A small text-conditioned spectrogram diffusion model, trained from scratch: 15.8M parameters, text encoder layers 8.
Rows from block 3 of the text encoder of a small text-conditioned spectrogram diffusion model, named by matrix and row number. Rows with one number belong to one neuron. Each number is 128 + 32 x the weight over its row's rms, rounded and kept within 0 to 255. All counts start at 0. Numbers have three digits each.
After each neuron's rows are labels from the 100 texts, of 14976, where the neuron reaches its highest value: "tokens" is the input token at the peak. Only what is clearly more common there than usual is listed. The data: phrases spoken by 400 fixed synthetic voices. In brackets: how many of the 100.
# fc1: MLP up (text_encoder.blocks.3.mlp.fc1.weight, 1024x256), inputs 0-255
# fc2: MLP down (text_encoder.blocks.3.mlp.fc2.weight, 256x1024, transposed), outputs 0-255

fc1.466:154142120114135145134127134158106154114139239094156103134015136104153130138148105128102131143114159149142189149121132217135182121128167101150112137106124136144148114116160094124159122134120121135129131123124149118129128108138124155137012124112091125144104124141120147177127153057127113122024106111122112108121130100099098137101146122120098154103169118146145111155115125108135146105161137117109145144155135133237199137113153155137116163155112116107158122112144125139119124172140129137001143117137135129138118117137122175117018100142089148132113099121132148135108052132109153148146102134122137146146135111174239091136109125141137111147120012116120122150129128127128149106177129121174135150136123151117148112125085134115149115152128142117097127146126114146142146000248166
fc2.466:125092143068166153145168078162124152135153143157131166130100095136135159164179000096104153145037208124109097094154128134121083146143129101190070147131119126112152104135162136165143116100173123112127137089134205116140144198114129143136094149146129122160000163137114144141118101093122164192064094109168090100140137119152144119142196160139122179131105069122183126114045112115115137098118184133143131167146101163169140121108096185097131132141120099071145095129153095142127128179100152137105215146145129125182159104148143158146121160172150114173132144111133120109116109112110115130140151169130126144103123127140141161160127155096139112173137120106113135111147105135128126140115145118107151146184116092130112118108162154117157110208144106043116183176149166115139119097141124
tokens: "moved" (26); "river" (23); "saw" (21); "hid" (20)

fc1.171:118123097187064072126120141105106094102143128168201080142137127129174091080131144200146106091150120142072101136142163121184169100164125143075147133132209125149109212129111136087103184108126119121160176132134099151146117101114128131102140111164151112094152160069167111092115151125083119083149119094127192209106156148165168087087108120144153099181095151136055138182191132148149131127087140113139122096133170111121110127170160131127138104072191138172106187137133079131130111113139114110148102127077164183090125144132111133104134118083126132088102133204095125130182138185162115132086175124155103126151162142104118076070116092121096186101159146143133120125138180104122103160111120172141117058112121122173147101162149076132131204109052123191165151057123108125132127136117086
fc2.171:148143121122176151128125103155145133137139099142066187136155128161089151172107078063104138145145131114122135124099096100085106125111111094142108131101115143141126076108117202160089097111134120157083128126088148108134144145154126128111153166096087111178093105164104138128134031147141186212124158150125115051158080120112088170170169099107090147085104095146216118096075141143122115161164142157117164191135060147124101146126084115132130124151124160129121111148144151136116143125138109138132151148204100117161097112100146149208153147186190108171143126085107134140042151092113135097132090134170131133123046148177106175198181194125112094149132144127115158123124066179117110110164162085067156194159142114095154159087138168100135084097151124119096103190131185163150112144117138
tokens: "cancel" (12); "robot" (9); "change" (8)

fc1.222:108141142169092062087090126137095118112147094177132122141172125103179078115165149183113077066155117170051113178144147095153140131165132128118131137034204142135115170109094121103078098104136125115158150112093090157121116104140121122061180194066136121062165169125196154126099117140189124116152110089094197175137167124140141100075106070127126116168097146146111119155153164173091085126084141150097142134124158132084083141153119137157193106128175149165164155136141084097170115086108096087169101112121164181130111154088088121138172129142116115136111114160127103133162151160162118111093158121106080100206101148113088101099084125142079138132090175130126107107140146086141096146098131137131113117118115099161228092127130107121146175099067095185150143097125157095140111161090080
fc2.222:148071120128187173133177106138154120135118111098102171094150124205093187175092100092115216157111150086166107058087082115102093140085133108135094137179096101182130090131107179184135147085105135111134107058130115093172126163164127157147142088186093098176106124143070118122105102183091139136169103188169085100124111089111079113150176169102064175094161126118162098135109109067155138091151134093166139166082102105103122126114125172102114118158090136115098124101110134176107152156150153178134153100207122084145149086132190102155144111102148104158126139078126106117087175072084128151148133107142159127051134095164104120148166171089177110111181140119119124096155095163071162109164099112107136172175115132089070158116138171140118101145171117125103142150142116134179149145118145
tokens: "zero" (20); "open" (17); "clock" (12); "six" (9)

fc1.467:152156107188068110150116156090125110149122089109170094149184143150132132056099147170164107119184074150143148119119145079164147095108136171057156159163133134161094174150084135088104175117097145132168150108151064104097093090147104133127182104171109112122156085099148133153154154174110102065189144126134130175102144119142132155100096143115108087138130183114062137122179117125143142161119069102121116089140176113075086163187177127137116130078158162167091146123115127145130142077145144121170076098088106159094136117089100088096174098077090148091100106180092112157170172180164146157112166111137155135123160148098091108105112099155123192094148184157147172147148188125101143111135086145162118068088124128137103106161116079159098178081103159207107105083092079103121164176080119
fc2.467:184132094122167149152135073163107121178166108113143155156147108121115144154121103105075159130122133099112095102090158122100141092090154142142105180128115178115168115154079172149143132084086137184085093117070136079121098150163096167134143117164078088178100120178106146144110091192133151163149095141143099118154064062068072130098169119092065164138142115121150081143105113148097152138146124093077197142171083151118135143113094145176112154144099196094157114081176114155137144136083136158141156099181099113167089098119131087136143087141145148174159109086094094167099162087095157169154107073162138112102111173135103144155147130093145136066158150191100160085151094150055121097183087081111151174156083106129124119113071181158104107145148129125078148165097158155190188145110162
tokens: "cancel" (12); "robot" (10); "change" (10); "garden" (8)

fc1.290:140170105144056090135067159147093104133145113132164112210141143083156082048097156167121071077158091187148141184100148123173177085125157157133113137126134142120105199132085110072110177144110149112121131146077149128092106116160086115121138163100118104103159092100192127120173121141149135124153113115083146190156134122130120159072092064107117078143126147170047117155191156131119168164132098128126163122169149134114122169151100090145170146081180162124130107122154145132176114121120106070149102130089100165122079121107089095113136119113109160123135111207092126157153147196183132137087148101133111149180103143100106094070120092135102136107154126147136156138157162083125127108167103160152108041080126108143153083154114051134115217108051143153114105066120146139132129151111136
fc2.290:172114100155179185142184093122132138184114104114126119141158090162097162193090105097100152142146109079122122062149104103085132112094174132119158172128137137132155109166103139142171143089115154165107115116124124073085099126150087143143143098160068132182106125195089144167134129178104097125175126144146096101115038075099081136119188162086061186104160146117179130128098140133132174155135079072106159121151083138102111147106140172149089151100068185134136126094112113151132135142139143178145145091166121109133104117115139127120145104115139159139118123070091122161091164063051163192147121112134165112082124141137101142154121113105141157074178150139097132136095103158058126086151099085148172193197142141120098128133067195186114128093161158122091135187083123161168168159094157
tokens: "cancel" (13); "robot" (10); "change" (8)

fc1.724:145153133155121111119111164094157189114108235129149089126038170083153137113158118131140128135138138082127212161140128189118168117128154099125157085099135086118100131115144080120093087166151152125127152145155111155108136093114138117134036141078103150127122111092133124154144163054143117118043156134096114134116151124145145151161128081122141127108155147090127143163152115149164130140159102131144104137131125104212176134132147110104095132108153110138135138172105133093125159125166114107041099143125121150105086171108116193133036114146120141091106100130085159142125061147121150118131097185114175156168140115142219093123144152161098088168089021124138171168081145152168138128156155142156133131111162172118183151103121097085119118093115128148109081132123108108113114031218126
fc2.724:143093120064155136156164087148131166141158145155145164140084108149125166148176003105095180165027187120116105090150125136124065130142146101170075159152111146097161116140151129176150120094165135136117120098125208101126141205116121149124084132153116131169000143151112144164136095099104160206055098133172078120146156114148128122139197149130107148131113069118152123110038078115111154102117159125136133169165114162176142120108094170116127151142119121072134099120157100156120137178118154136095214151141131131189143104135148162155114144173142107189154156115131121132130111111123133131139168160143128164096125148137142155154133154089145126170125114122114151113146119138120130115124138125096148143171128094116098135118147160110133110196145107054119181155144160125140123087151132
tokens: "river" (24); "follow" (21); "hid" (21); "moved" (18)

fc1.446:150148102183067113135087145096139103153140074129178080172186177097138115063071147147154100114190066158149120153122140085143139086108126168052149165126146146126102176146083139095106150105096157149148144115134053119101096093134101134136188138145108121111156098091136150114152129165136101078181135118127136172107125115107123149100076088101098086133134187129080124120171123127104124182132071124126146102134153125077072167188151110153130119081171171182088126124127141129118151080118096084181075123092100148105107121078086102098176096096093156094117112209100128159167176191170159139103146107141135124135145154109091127123123094145101167112123175160163176139135158121116134090138085135142126045074118124121154105168113073158085168068102150205107091088083133109122137184092138
fc2.446:174103094130162153152149085139122130171149106082131150152149108144111151168136099108094161154128142093140090097099162122090121097093152140146109174159111168132174107158064161151149139083079120181101079110089137067122109170174100171142134106155076081171100136161095144162106100178105122144153105150145096096147069070084074126104174140091048176139165122115156085134114129124115152129161127064097174144149103160114127142093124151174130163167101184103144114063161110167128139142125151154147149088179130081145110092119156086111138076118123152160159126093079116168113160089076164185174116066152133111083124156130093119143152133072161132064166143175107148111135094159047135078180087083132132172172111111132089112124079177165101107144155155136085132157092147157203183147093170
tokens: "cancel" (13); "change" (9); "garden" (9); "robot" (7)

fc1.557:137141094179060093097108120134095086146152104159197086146161118074113116059111146158131057092139094126099116160121155104138163095158106161110130161079185153096092190128082124072118105103120156159144193106109087125102095115147100114112161147100109108117143152122168141110117134146213123099159108069121172160140110097094109115097101087116113091171121161117083145138168166150076105169126105131095165129148145146096103151194131141153129118110209176160160127124139097120149150084089112062152122100122103183148106126099034096127157117128148155135140100203121093163172157192176139149065132115162116094138136173117099144113127102151059190115129152159148186088139170142109073131130105134125166073078106117163180097130130088129130189106072130155125128084086169120146149159099100
fc2.557:172121122117184190152164134128150139166124098072116146152161115167124160187131081100109167167136145123179127095128115103094115100082150149136122148155091135143140100149100157175151153089087100134131063117097111066117103145140111156180145115152084090181084136142061120141111116199076108140176123177159080108117089074119111145112174151067047170102152136126163097105113096105161161095138132066124131118147096143086128134091122157129118144158062174107117122071152117166107134166133159201148133090167133075131125082143185104120150079119103104150117119080097153136094194080067150172177144084126149136091129114150098127151121129111177124092171146165135116154124088129068170076176086086134114181180118135089095122149110182168138092123176153129104132187093113153179171158097169
tokens: "cancel" (17); "robot" (16); "change" (11); "market" (9)

fc1.553:128176105109099085146135156125128152071099183148146118148076140049139143110122157138125088099111127150098172183138109171126146124139160108149143089092151109056140153136161076124115108211159142128086151206108178178138137097108109110061079136079120188108163095140149124144178151056123105120071143128068126137110120168122124155119112084128180117108141124130107176159144113192126133134156118176133153119134145111193175129131104082110100130130184106122136142186109139071162141153180041096086123171131072134131117154130100160145075124120147152123098114147119187148132052139150134105106096146145126199191112142147174118101122153181092130136128084109124143192095149187197099126109171146144094117108179187146188130115141098087118162136082128119130105090126138118087091074181116
fc2.553:125053108074158145106170072138161166159146144182160139113106112135088155164196098089102140150067168090112142081134138138091085137109131102145060134116137142163115104111162143174146128098151147127093125060116185134129139183124128142147103175108109112167090181110119109123099071127145182207083116124188109100174143103139121129188162154134101152115098039098168090103056135127126130082153143151125093167140079134159117112115072175120107101115117115073147102115143122149100140149110153144115240120153117164210152108134139180183115163169176121158173126106137107115083126114111119127132155157138151106081079123136150175159153139105147102169137117123130141080149115150118100128123151110062199155154112100092123166097164146109189115167141078081113120159144222145155112107137140
tokens: "river" (22); "moved" (22); "hid" (20); "follow" (19)

fc1.428:154150090146076093128119125155081090135141113128206075160137119036134118062102146157140052088130096134108157175146157114142171086155134158134128140076170159097099177129093147071134126121137166144128167099106150139090077097141093109109139170120102126104144140147171139113149128144182126105154118055099136157139119119101113119087089067104118092166147151133083127127157168178066096182124084143093189129160153141117124165172119127140135114103189182135176104124142098102155147103094087049144115099096077168157100129083052102108135101138141174149124093193101114166178152182173153134101141113138125098175116159124108150099105083154103185116105152164152209100138166126107077110124097143116160081085108130159188079138111081116115181109092140138107141079080186108123144141121111
fc2.428:176123128125180163153167118128167157167124096076115132128159132181112163174136077095114181172126153101161122094117113100108119105090158155137134158156096123152155108153103160169125159097077095146140092120116103060120092145140104154174145096154072098157089128138070131155105117207087105133171112173167094114117073067105099129119162170069060163117154153105156091123129111079145159088155120058125141117130110125076129134082138170146110159152090161125118115080135125163116130161143147197149146089164155078128128077140183100114152085106103117134117108083103154141108197085077164183169137079121164138064151114140105123139138141113183109093161153170132108148112101129051152077184074089129122174182134145099095122146092175198145093134164166131094130178107107151167193156098158
tokens: "cancel" (12); "robot" (10); "later" (9); "change" (9)

fc1.84:118120082146115103053104085139073056112160111181188130128158111062133078108114132133107070077097113166076111187130161116119184103183107143122096155079198148095109146098104133061107126092134151125161179110119126134144098126137118125091146181119155107121128179108166138087112121124150151136142075030085188139178156137118113072093128064127125120182120136161124146142144196165086083151089134177108153169123134143115103135164089121152161102128194156152163154144152087089165144109104072075159135130132137172165109131109060108136160126143172145160143123167135100153136135160151116119080118122157072104180135172126107128129146113135059164126125160136123157069157136120142047136111120122099150111118099078194203049124149114123141154123094115131149173117133182126132109146099095
fc2.84:130092139143186180156145134102170149151097107074105151134154139188112158186149080087122208174124137123165109078144092104101078158097141126136151146165090117195141081139106156179143161088103092115149080099149102103124114154116128156177140107150094089168076135132058129134109132191090128122174151197145086100108114092123106134123172180078076183099151142133185097122114108073160125082145124078138099118114101122093127127082152171120127132162072132116127118077118121161093126154153161201139128107168186075119153096139210122130140114110114080118118138068114143111087190074079149141170157110105149128077142089146102114170125159085187108104144150143120103155111076125062165090152118096121140172179148147078085160130119175159146082143171132117121107181129100147165161160111154
tokens: "zero" (16); "clock" (15); "judge" (8)

fc1.722:144146133146098082150099177107144139084117164158148092122082150074168117094117154170169069110159115140115167129130136159153123147152130113134173046110172097100066167133145125132109121195148148079108179180131142207138158109094155060085087159092143172082159115116142107122170128069141122108084163121095141165089150174165185147116087090169163089152119145118074154173165107172139137151114096159138124094118157096166157146167121103121137107095173086129101143195071125067139109114158071100091124157094088180107113190126115138128090120112158130096133121145128142118139071152159123081086119162156139163167105111137156142080115107166108114179108101116158155165087160128209105131101168154105106101097186150142194169113140081090108157121089128156135108087096174114059096092176095
fc2.722:184124068076137145135165129127149184180172140109185130189134113160091149153190048117111130152090121104124125086097160131086098094100168140122076168137127178110151096162131110134125134103114160194099092059103162087079083124139056162139113140126084086164045128124104143139172083154131146192124120113180079108128143089100091155163176148091075167100142110088170094104078114148124167109165122104124118138167087154135110133108071170157108175128130151108089099099173093175112152104102164127110186112133085130186110086077143118134127116169154153180167113128120090170113149121097162154145147140146155128084112155101134156172205142123153109106148132169176158110153126175096118089177116122106188144168105083094097166138142159143150119124166094087093098150111195160179139118130148
tokens: "river" (23); "follow" (21); "hid" (20); "moved" (19)